From a checkpoint of a small self-supervised image encoder.
Model: 3.49M parameters, 32-pixel images, arch mlp_mixer, norm layernorm, activation geglu, patch size [2, 2], layers 14, width 128.
Training: adamw at rate 0.0015, 8900 steps, batches of 128.
Data: 195000 training examples, 5.8 epochs.
Rows from block 11 of a small self-supervised image encoder, named by matrix and row number. Rows with one number belong to one neuron. Each number is 128 + 32 x the weight over its row's rms, rounded and kept within 0 to 255. All counts start at 0. After the name is the row's rms in percent of the matrix's.
Before each neuron's rows are labels from the 100 images, of 14976, where the neuron reaches its largest size: "top examples" is what is common among them; "patch colour" is the nearest of a few named colours to the mean colour under the peak. Only what is clearly more common there than usual is listed. The data: procedural textures in two colours, tilted and lit. In brackets: how many of the 100.
# gate: MLP gate (model.blocks.11.mlp.gate.weight, 512x128), inputs 0-127
# fc1: MLP up (model.blocks.11.mlp.fc1.weight, 512x128), inputs 0-127
# fc2: MLP down (model.blocks.11.mlp.fc2.weight, 128x512, transposed), outputs 0-127

top examples: teal (100); ground colour: teal (76); pattern colour: blue (26)
patch colour: green (37)
gate.119 097 [142 124 117 162 173 166 160 137 158  65 106 171  99 165 141 119 101 139 150 114  94  81 125 126 106 150  26 142 103 200 161 123 213 119  98 107 147 139 100 127 119  94  70  94 113 152 123 141 107 103 105 100 146  98 134 175 122 138 143  82 122  81 138 150  88 115 132  90 123  99 167 144 156  92 105 152 134  98  71 197 149  82 143 147 124 109 157 116 195  99 128  93 144 107  91 112 101 159 169  98 150 207 157 146  81 165 122 127 126  98  69 127 138 164 177 120 123 147 147  87 117 158 107 179 113 151 167 131]
fc1.119 111 [154 147 166 198 180 142  88  84  98 149 173 138 105 133 176 152 134 108  70 152 136  75 106  88  85  80 107 133 117 136 168 130 125 102  54 201 124 166 112 140 142 123 144 162 110 100 113 177 146 102 126 119  89 116 133 199 149 146 132  93 171 121 121 137 114 143 130 113 104 121 135 146 108  84 151 157 130 134  70 161 148 111 126 130 198 140 105 101 141 132 107  94 112  91  43  95 144 138 158 174 107 112 152 170 122  90 143 149 127 120 129  68 143 107 133 129  75  37 195 103  97 123  71 120 158 167 136 134]
fc2.119 110 [ 60 133 111 134 111 131 124 138 164 118 119 138  61 137 121  91 191 168 151 154 137 130 172  82 128  97 162  64 176 168 178 101 122 144 137 146 135 143  91 126 168 126 118 104 125 129 109 172 138 124 182 103 128 119 165 180 125 133  85  95 178 170 129 151 131 128 110 145 100 115 135  85  55  87 216 170 146 153 143 135  90 100 160 118 118 142 103  43 100  82 130 141 106 102 103 105 100 168 226 141  93 151 168 118 145  73 165 146 130 134 158 149 143 101 155 117  98 177 110 109 143 122  84 132 105 136 126  78]

top examples: black (62); ground colour: black (39)
patch colour: black (43)
gate.489 112 [ 66 150 111 103 137 102  81 144 144  96 147 107  92 113 103 104 185 127 127 148 121 120 148 121 187 132 100 126  99 163 158 131 174  90 187 127 123 123  51 175 116 177 118  81 177 169  84 126 130 107 120  97  42 163  95 183 132 198 115 105 145 134  79 145 118 186 101  85 152 136  67  96 109 137  98 137 130 172 165 130 113 109 149 122 144  71 155 126 148 161 122 109 148 115 145 121 117  83 136 162 164 116 102 165 160 177  81 129  95 135 103 187 149 164 116 164 117  82 112  73 143 111 123  90 119 107  82  81]
fc1.489 127 [127 188 132 130 106 140  95  90 157 115 144 164 142  69 148  95 144 128 117  82 146  80  99 107 154 169 128  56 112 157 124 156 109 116 123 130 116 133  89 144 119 131 208 146 141 154  95 132 160 172 141 105  93 128 109 126 123 168  83  82 104  98 118 150  69 113 146 117 144  97 121 115 117  62 179 121  88 164 112  83 128 162 118 168 165 114 103 139 134 153 167 100 128 179 107  87 103 117 160 153  85 113 131 116 111 128  68 242 139  95 129 185 106 112 166 166 129  92 188 127  92 101 115 142 125 175 110  46]
fc2.489 127 [146  51 122 126 152 170 141 136 102 156  89 133 103 106  33 174 125 118  97  91 108 120 145 137 108 136 177 139 170 130 173 188 153  94 126 104 115 164 113 100 115 104 162 204  55 113 153 126 116  81  84 166 134 153 104 118  94  63 172 167 147 128 129 149 132  98 102 184 160 135 121 104 134 103 163 115  96 112 117 139  53 156 163 101 172 155 129 155 139  96 178 118 166 180 118 116 152 142 134 128  97 132 153 141 102  85 148  91 122 133 128  72 157  64 182 133 130 153 155 130 132 127  88  62 178 134 128 115]

top examples: blue (56); ground colour: blue (33)
patch colour: blue (36)
gate.293 077 [127 104 154 159  95 158 118 109 120 176 113 158 151 130 104 122  68 149 145 120 139  61 102  79 129 123  52 173  99 164  80 130 109  94  38 121 120 227  72 135 136 147 151 112 119 129 162 130 125  27 155 121  97 114 161 149 172  89 116 121 149  81 111 107 109 195 132  71 136 172 128  79 175  96 140 126 110 101 148 152 146 148 148 130 149 136 143 109 143 176 154  82 124 123 143 166 151 126 102 105 168 137 117 121 117 119 166 138 121 150 136  90 112 145 124 139 166 174 144 143 145  98  74 107 173 119 153  59]
fc1.293 067 [ 94 116 106 138 101  89 107 123 143 123 142 146 158 129  98 152 110 121 155 137 141  88 185  79 132  81 124 140 112 204 125 151 135  96  69 193 124 155 119 102 144  40 137 141 105 122 155 159  69  42 162 159 168 141 159 202 181  86 153 179 176  86 118 135 121 171 139 132 170 141 150 112 130 134 157 144 114 151  83  78  76 127 105  85 135 149 169 140 124 130 178 127  98 178  72 182 131 122 129 101 144 122 120 110  86 135 121 118 155  95 108 101 152 133 125 127 135 131  68 127 118 106  47 118 158  97 126  89]
fc2.293 065 [214  87  81 100 104 110 134 132 111 153 185 122 155 129 135  99 105 115 115  99 121 115  84 146 122 162 165 124 111 145 207  77 116  42 101 118 134 144 132 150 144 110 139 114 207 124 135 116  88 130 125 161 226 114 126 176 167 129 161 178  72 150 131 140 154 120  68 125 162  88 168 119 158 121 155 151  99 162 138 106  87 104 106  89 117 129 198  74 138 118  92  85 123 131 135 150 177 124 127  88 147 137 113 127  86 102 104 106 150  72  73 119 167 129  93 141 107 171  95 106  86 107 106 147 124 135 158 142]

top examples: teal (90); green (63); ground colour: teal (55); blue (40)
patch colour: green (55)
gate.461 103 [119 110 114 174 139 108 159 151 133 145 131  74 111 109 106 156 162 109 157  70 113  72 147 108  98 165  97 172 107 111 135 178 164 164 110 124 115 122  67 146 170 141 134 105 123 122 142  67  89 144  96  72 124  97 119 152 156 128 119 135 109  76 115 101 162 170 182  85 154 109 114 170 219 107 148  96 117 145  85 161 169 157 134 174 173 163 129 129 188 147 194  89 144 133 114 106 153 155 105 121  91 141 153 136  77 115 198 142 105 101 143  87 156 137 108  86 167 160 154 144  91 115  57 135 180 183 139 132]
fc1.461 104 [107 107  85 105 102  99 144 149  56 143  94 162 155 100  86 109 136 135  97 148 156 142 119 138 121 129 178 113 148  75  70 160 105 160 154 142 168 170 114 185 119 146  75 150 115  97  99 141  77 175 160 135 103 178 126  76 125 123 164 173 117 173 148 156  64 100 126 120 159  83 146 119 120 157 127 135 142 142 185  97  92 209 148 155  97 111  82 136 159 191 156 241 104 108 119 128 158 113  85 144  97  93 101 113 112 123  99  77  86 177 115 123 143  92 161 118 149 113 127 123 122 159 170 137 144 150 146 119]
fc2.461 104 [140 181 127 118 173 141 191 135 122 141 135 118 177 123 213 154 103  83 138 101 118 146  88 131 149 176 128 176 169  67  43 140  83 166 100 109 100 101 132 119 107 149 142 140 172 133  88 105 107 136  91 117 170 102 105  77 168 134 138 139  60 150 137 126 123 157 114 128 123 114 119 103 149 151  79 148 174  91 118 134 133  97 119  77 113 145 141 192 123 106 105 146 163 164 177 150 123 123  53 111 127  81  93  92 139 177 101  80 105 150 136 160  87 137 127 159 178  56 145 143 118 178 174 155 142 130 101  90]

top examples: blue (95); red (64); ground colour: blue (58); pattern colour: red (46)
patch colour: blue (37); purple (36)
gate.432 077 [120 163  83 154 136 101  74 123 158 124 153 122 158 121 105 166 140 117 163  99 107 158  91 132 161 127 129 145 124 128  86 142 117 159 150 135 144  90  59 169 155 147  90 120 180 149 201 126 119 148  78  86 110 114 109 165 199  88 154 199 117 124 111 111  96 184 168 103  74 100 132 106 100  93 133 166 142 118 122 119 117 133  95 155 121 155  63 173 107 116 164 174 119  95  31 128 144  77 132  87  89 118 142  77 110  72 165 116 160 138 145 114  81 155 110 160 179 116 118  87 115 130  99 141 157 149  68 156]
fc1.432 071 [121  87 147 114 120 132 150 108 173 197 165 110 116 129  97 104 143 115 105 113 138 110  97 146 124 107 136 151 132 131 162  77  81  70  94 149 143 154 139  90  94 152 213  85 111 102  99 130 130 130 203 109 116 100 152 122 124 103  56 106  88  98  65 171 169 154 165 143  76 180 124 106 152 162 152  56 110 143 120 117  73 160 156 144 100 141 173  78  80 130 136 106 115 137  75 103 114 129 145 179 100 121 143 113 214 141  89 163 128 166 119 143 150 122 109 127 188 112 143 170 124 105 121 144 112  76 163 175]
fc2.432 065 [165 124 133 176  92 152  83 129 132 152 157 151 149 109  75 120 166 106 135 179 117  75 138 107 118 113 105 100 139  96 168 122 116 112  82 150 136 108 131 135  83 168 107  88 206 209 114 132 110 130 155 145 122 126 143  98  91 132 119 171 162 124 100 175 100 145 152  78 173 139 124 158 176 108 127 134 119 161 132 146  68 146 145 129 110  80  91 146 140 158 201 142 118  92 139  91  89 151 165  95 179 113 101 140  84  69 111 119 119 138  30 125 142 165 153  94 113 160  84  52 105 152 117 155 122 119 174 186]

top examples: black (37); pattern colour: black (37); honeycomb (33); ground colour: white (33)
patch colour: pink (29)
gate.503 091 [163  86 127 143 104 115 170 168 129  94  97  96  82 173 160 180 100 201 189 133  63 135 101 112 123 106 119 156 134 127 132 147 109 104 107  80 125 145  80  98 175 112  93  96 160 118 171 116 121 134 176 130 155 144 128 152 142 119  71 148 123 132 180 136 139  41  83 138  77 159 174  88  60 146 144  99 172 131  95 147 109 119  76 164 121 128  99  72 152 139 172 176 146 122  88 143 124  83 165  92 116  83 106 122 124 118 149 119 183 200 101 134 119 113  79 143 154 148 104 130 132 154  77 133 170 152 112 143]
fc1.503 097 [129 132 162 125 132 153 112 190 119 175 144 130 106 146 139  99 109  94 117 119 150 126 150 132 122  74  99  47 213 169 114 152 112 111  69 131 111 182 149 162  90 156 157 139  58 136  82 163 110 121 104 189 128 165 127 175  84 191 138 139 121 119  95 175 108 121 131 154 151  67 126 115 167  90 107 132 136 181  80 142 164 141 139 127 184 125 180 126 141 122 151 137  74 122 170 142  52 154 128 144 108  92 147 156 123 105 119  98 126 103 117  94 135 100 191 143  78  50 150 112 110 109 116 118  92 106 175 104]
fc2.503 103 [126  49 167 144 180 127 100 118 169  73 176 155 104 133 132 195  94 144 141 148 152 136 115 134 112  60  63 174 157 183 186 133 130  87  71 118  97  82 127  91 154 102 122 162 102 178 178 150 142 101  94 160 154 132 102 111 112 212 103 166 124 161 158 146 154 136  98 104 120 111  89 129 103 136  95 139 121 106  91 191 138  97  97  73 156 167  88 171 125 100 157 105 136  93 135 141 135 144 111 140 140 127 102 132 163 195 154 169 117 140  69 174 135 149 104 121 138  69 123 122 152 130 168 115  90 120 109 124]

top examples: grey (70); brown (53); ground colour: grey (41); orange (37)
patch colour: grey (42)
gate.8 082 [117 112 128  75  79 117 119 127 139 205  78 135 134 139  51 164 100 165 170 152 136 138 107 110 121 108  93 167 133 107 102 102 139  98  99 102 129 151  68 133 147 183 183 122  85 161 152 127 125 150 130 127  90 109 150 118 160 101 129 110 161 128 114 125 193 142 161 113 120 176 106  98 176 117 160 131 130 105 148  67  92 136 113 144  88 170 126 111 190 115 159  79 144 124 139  80 119 139 100 107 105  94 110  74 175 105  77 117 153 193 110 126 132 168  28 142 165 189 143 105 121 139 123  81 122 146 157 193]
fc1.8 077 [ 93 185 115 163 186 136 180 129 148 145 122 120 146 101  81 170 110 127 120 133 118 165  86  94 126 192 101 123 125 111  97 143 150 107 120 107 171 116 119 156 113  66 129  98 161 161 167 125 113 138  93  88  91 178 127 147 153 136 179 146 126 105 167 112 116 171 156  99 122  58  96 120 129 163 117 145 105  50  91  93 160 156 104 157 113 138  85 141 107 142 117 202 135 106  60  64 184  97 134 137 140 124 114 133 110 172 107 156 172 139 176 118 134 112 119 112 200 129 181  69 195 107 104 127 141 161 174 102]
fc2.8 079 [164 128 160 137  81 106  48 132  93 178 157 127 187 115  90 104 115 113 152 118 112 113 138 108 160  91 108 106 105 131  87 132  59  95  88 129 175 165 145 159 105 117 133 149 172 158 117 133 163 141 165 141 188 138 167 134 144  95 178 115 117 109 110  88 149 124 132 127 174 103 135 153 178 124  88 117  79 189 122 151  61 165 115 148  86  86  97 146 149 111 167 164 132 155  70 135 114 142  83  97 138  85  71 134  96  55  83 152 127 138  93 115 133 105  94 128 158 158 147  62  98 119 182 154 101 160 160 177]